From a checkpoint of a small image classifier.
Model: 7.87M parameters, 24-pixel images, arch vgg, norm batchnorm, depths [4, 9, 4], widths [96, 192, 384].
Training: soap at rate 0.0041, 21200 steps, batches of 256, held-out accuracy 100%.
Data: trained on seven-segment displays showing three digits, 48750 training examples, 111.3 epochs.
Rows from block 14 of a small image classifier, named by matrix and row number. Each number is 128 + 24 x the weight over its row's rms, rounded and kept within 0 to 255. All counts start at 0. Numbers have three digits each.
Before each channel's rows are labels from the 100 images, of 14848, where the channel reaches its highest value: "peak on" is the class under the peak. Only what is clearly more common there than usual is listed. The data: seven-segment displays showing three digits. In brackets: how many of the 100.
# conv: 3x3 conv (model.blocks.14.conv.weight, 384x384x3x3, each kernel summed), inputs 192-255

peak on: surround (100)
conv.66:222133140164127146133128128129112125185125129128183118115107140128141114118176125145127147133134126129197112129147131120127126149157141124126144212123128105126124132154153163127128131111187129

peak on: screen (91)
conv.259:135186130149139130134137131125122209129220182175132115129098126107129128136119133141132138109120138146134125117130207123182121125116126122186123120206120116133207122127125134123197121105134127

peak on: surround (100)
conv.336:214127127102224125123125131139118125209124126136242130124125131134132124124126126181144127134128106127123127127130122122125149121134157127125119149123126133118123127152114230123127116114139121

peak on: screen (100)
conv.352:130128117124204126122150118122127129119129130131130131145129141140125112129120134119125130164132173131139131149126128131127133145155135141128140130128138148116128113125168130213127124127149126

peak on: lit segment (43)
conv.148:128161133128128139162135112137124129130119156141124139144126130126124139155138135171197121126138130183125129131155163118159139136130123151132106130127129128131148143129113128111159249117101138

peak on: surround (99)
conv.277:124123125132168127122132104133127111129116112108135127127129130189132128124127128122123131119125127117115118129128115127114128131128128144110106118123129123116120121140158129127118128126123125

peak on: screen (97)
conv.361:134169128133130129152089123121124192139180186138145132133130116124114115114130114109106132128128123131118115091105191117195126081129122124121119139175101128128194122146125145128179122101096120

peak on: screen (79)
conv.49:117133114130134101148126206116155126135127131138139115136177138124130167103137092091183106159157151105152116121107146107123107125132124124130134125129137143119127162129072118160116174134128134

peak on: surround (100)
conv.0:128127098125130069130117129086078116127116124102126071078084132128135142125136140128127115134119122132145066128118131152127128118131121147113144124128115134125128097108138127131114135131099127

peak on: surround (100)
conv.110:167125141144154127102120130092125128175128127124192112111119123127159125136124126103120093126116164108160123112069126125125151117157117119123143145128108132122128129157116236128125102087135116

peak on: screen (72)
conv.365:130124152132102112146127222144121126126127126111127125138117137128132173143137119137121200149193127105151129130138128142125133136153149115126154135126126157209124155131120130160124120127139117

peak on: surround (100)
conv.135:128131136120132189075107144167148128126127120148128140145146123123135127119136204101082126130126135122148123090099126135111097106121143126128127128126118129133117130128126128127127101119085163

peak on: surround (100)
conv.131:155127125165164115107047137126121124163124127127126124108128165113145112133129127139089131152117127126123111117135118119128114101133127132132142124130129142109127132171185134133128127119097195

peak on: screen (84)
conv.315:116131131112142122131173132127115147140152133156136108116106073130104132148129121129120122128116101132153113165117149128131194189137163123126122123139111132112160131122127116122128132122193124

peak on: screen (97)
conv.296:158127111128096124175120157108116120103134142134148102115122128126105183122122118138156095140120127128162127128128134131132125135202115152135146169128182139061135198137159167151138181127162144

peak on: surround (97)
conv.312:102103118109132103100144138123105088132087092128130105110127132127130200109173137115132116133113129120160085130155087098100131144137160109118185143091135144146092183141105121128115102135136129

peak on: surround (100)
conv.280:130120132112129125116094110110134093102097119118123134109145124155126161094127144109117113124108111122204076131114107115123126106122107109107084118118128126115117154125129132115119120155101120

peak on: surround (100)
conv.5:121121117102184108120124134129112123161122118119134112139095121162141130118125119110121156116124130122128117120125123154119125125148125145122105133119122157135122129133148135128122131135123126

peak on: surround (100)
conv.377:208127128192090128131128127109129134129126128125136116116138125132130131128125124129132127127135123126176126128081131121128117127172096122146168139128128174129134125167132217128127132120140131

peak on: screen (97)
conv.13:106127072132107093129128128062095126103127126128115071043089134144128077083069127130119120120127121127125014133130127029119144123128140061108119118128128128118126097127040128121121128151127119

peak on: surround (99)
conv.309:122110128137116124188091102127116115120096110110125124128123143161123119141129112128115160138151129103198124112128099128135122096129119129111162129107111121129110117137132113119124108179133119

peak on: surround (100)
conv.254:130123129127120098184105219105107099130105118126131113086097129124131166133128114125124128122102147127121122108145107135128119118122118151126144141125130139118119125130118129161128121112120129

peak on: surround (100)
conv.15:088138123166116127131130129133121099167095120159118139129133126255115138126119136132128130129126131130129119119133110118131128138149128127116112139109126103126096133058108106123131132145123132

peak on: surround (100)
conv.325:220123133134102160137103126129131117126116119126146129128129134122107122105132141135143129140127124129164137124139117097124131126148130123122142176126130178148114156165117236119127127103145132

peak on: screen (93)
conv.165:141122167134124159132112175164100125133127124118134101146080130131151153140151132135126204175250115128148099124120128127125118112186128082129126137126111158187117144139121139148125128149098130

peak on: screen (86)
conv.266:099140106102132110127119128097122129122128139132124117125121164126129127139104118132218128120130193144121136121132130131137117174126120122122129124134164117129132128121143120130136139125120255

peak on: surround (100)
conv.133:177128127152129120117136121112119128085128126126139124120126122122178131127129123176147152123155110139134134126130127123128127128143128116126150160128127147119126115130079212129128147128097135

peak on: screen (81)
conv.210:146137121124119112135129131128169137126134172124131124140180124097143111110113123113124137136144136130129184128128098132161129134135130152137127106174141131142150128133162139135155095084161132

peak on: surround (100)
conv.28:199120120155140101213126125119117128167129128129125134129118138117166126123128121186109129134131131136098133128136131117128122102135114121128226156123120123125128122191114218128128132189144117

peak on: screen (95)
conv.274:131108129129141125126138180130138128120128124139145124130134094083123163132135124135130133152149172120161151117111128128116139123140116126129122131126138198172125132136118131164118127125104121

peak on: screen (69); lit segment (31)
conv.306:174114126178096123188129119112153092145091107097136119143121123134146149099124119134138133111142123104129125130123093136110129125132110148129139118108127124125109176131156152146107108139141166

peak on: screen (94)
conv.269:131128118105180118116138161114122124111125124137134121125133161153117133131123133125119125168138151130131126130113126124119126129109134119127171128125114129161121131127118129142121127128175104

peak on: surround (100)
conv.152:159128138182075135138128122121131127097128128130104136128140091119125132143135130119126157124120119129134129126121129126127096128191093126123147164126109150136125138153144205123128134141147129

peak on: surround (100)
conv.199:186119133255116128135137128121128133149124131130117123136145148111042127124120131117116101127121130142128124147106133125135133140157117138138107170122159122125153124145128155128144139126076133

peak on: surround (98)
conv.56:119130127119129122100167126130124121124123128128128123133118124107130127129128119113123107160125131098108128168121128130123202255120211128125131126126232119133127109127130121125119119114140130

peak on: screen (76)
conv.346:056137128114129132132109162138128120108129128117075128131127113132130167117134124134089137128122131092135142089109131173119081111085068131171127097132110093126126145109166072132122109189098122

peak on: surround (100)
conv.287:179117124143151127095127133118120123143117118112173126152103152118120143128125123127114103137107104125141131134110128128119172132172165138125149153128130164116123136124218213144117118130116123

peak on: surround (99)
conv.282:126125129122121130090125156129124124128123123140120118124117129111115120136142128122113093173114108124120131126122123125126118120127111123116149118128103163119125091130134126193126131118137102

peak on: screen (68); lit segment (29)
conv.94:144136125138104142123119133126097138124138134137108135116147130135104161126116113128112154125156128171148109121147144129137125127164108122133142167135108140199138226112092148132134186123127127

peak on: surround (100)
conv.362:101129113121120119114131104123138128121128132124121116136128110146175110081120111100123127104111129124134124121129128181131127128193128191119077102131128193110128066093162100123130127123084121

peak on: screen (100)
conv.146:126057128126129130130127128127125059128060062081126122131118144133128128092129111130132132128131136102128122136128052128060126131128120129070128126068130128132062125127129126127068098132125129

peak on: surround (100)
conv.83:128121123113225133109127121117142120099120120120165124128131135142176166125123131107151156127120129126121128127168120134123124129138122136117200124122127173116121139202132078126123126101143121

peak on: surround (100)
conv.218:104128104136095107126127124118178120105121126127102103120126118065123069124121124127138091134124128126120133122132122078128127126166131146110109118121127153112128080112217122126128130125122141

peak on: screen (86)
conv.8:131147124080129118126147117126146126110127120133110129126084136109113107099105105101127126156138132160126126145137132088138148229127128125095131118135148131121128048127125128142128140091108131

peak on: surround (100)
conv.227:127124136164111170160088132172121140106125121127081135147130130113125065122154148114127140125093125131130127102174116149115085115131107134131110063124142124134124089121128123138120096136154107

peak on: surround (100)
conv.324:243128141112129126124129122127121128174129128127152127112135126125129125127127115133125114127112106124151129128127127125128128128145125108127146185128127142097127124150131251121128132135126124

peak on: screen (87)
conv.216:126133127120115124135132155117113123137123138136144112116106120125110129136122080106132118178126128136119131136128153120164146131130170108201124115151127122159135129134109125118183083145108128

peak on: screen (81)
conv.314:129088146139111137194101150128108117213117114141133124154127126155140139178164116178164092140100132164163120135097118123110152111154124117138143138126108159115122119131119102115121174137111109

peak on: surround (100)
conv.257:229127124155090135137131119124117135175138130135152119113127135113101119130128129103132123116140135128180119135125143116127118143109123121130164166132108082122136130141139168121127131141158129

peak on: surround (99)
conv.219:203119146113123126133099132154128119143119127138169116126112136125150140131147125175116121126128114133118140122140125150131108088183121125134119178128114197150118128212133219118131121123157120

peak on: surround (100)
conv.51:219133111137119100113125126125118131078131130125139110132111109077108128130098088101172132127127138127124129127209128114131142131126119121132131112128129185119130133103134179122130129116133173

peak on: surround (100)
conv.141:143127117150126221140108131193122128122128126137123171191123120051121120172128141144143188134165154136084125125133126141127131089133129172129115154126109121133129124127179156107129150123122139

peak on: screen (91)
conv.207:123135130131116138140121121157131112145088095127112136130124126111118127137128154116130123123138150147135108131117072123046119125123131125139129124122128126117126142127108124124088056125089137

peak on: surround (100)
conv.338:129121119126129141128116130127137124131124123142092143191115121104161139115158125076107151125148118118144119100210116149116056116142137165127156150123132137149122156133136123126118114133173116

peak on: surround (100)
conv.200:166111128156136130131068111128135117133115110080106120138132134116103129107128141126128138113147137131080132107122101132101107022123109133106144185117115156130118134152117144133103126142099123

peak on: screen (86)
conv.74:126183123130196101140108147120132157121155185162130121130114125113110123142130119135139109094131192174163123105126132112194118126137112125152113125190161128147177102128134126117203154107125111

peak on: surround (100)
conv.17:131141128113117111148128147119113128131130149144120125095130133141138151135109121131134062082111125127120118131125133122142128133108130115132175142150142134075128191133127127181143117139162133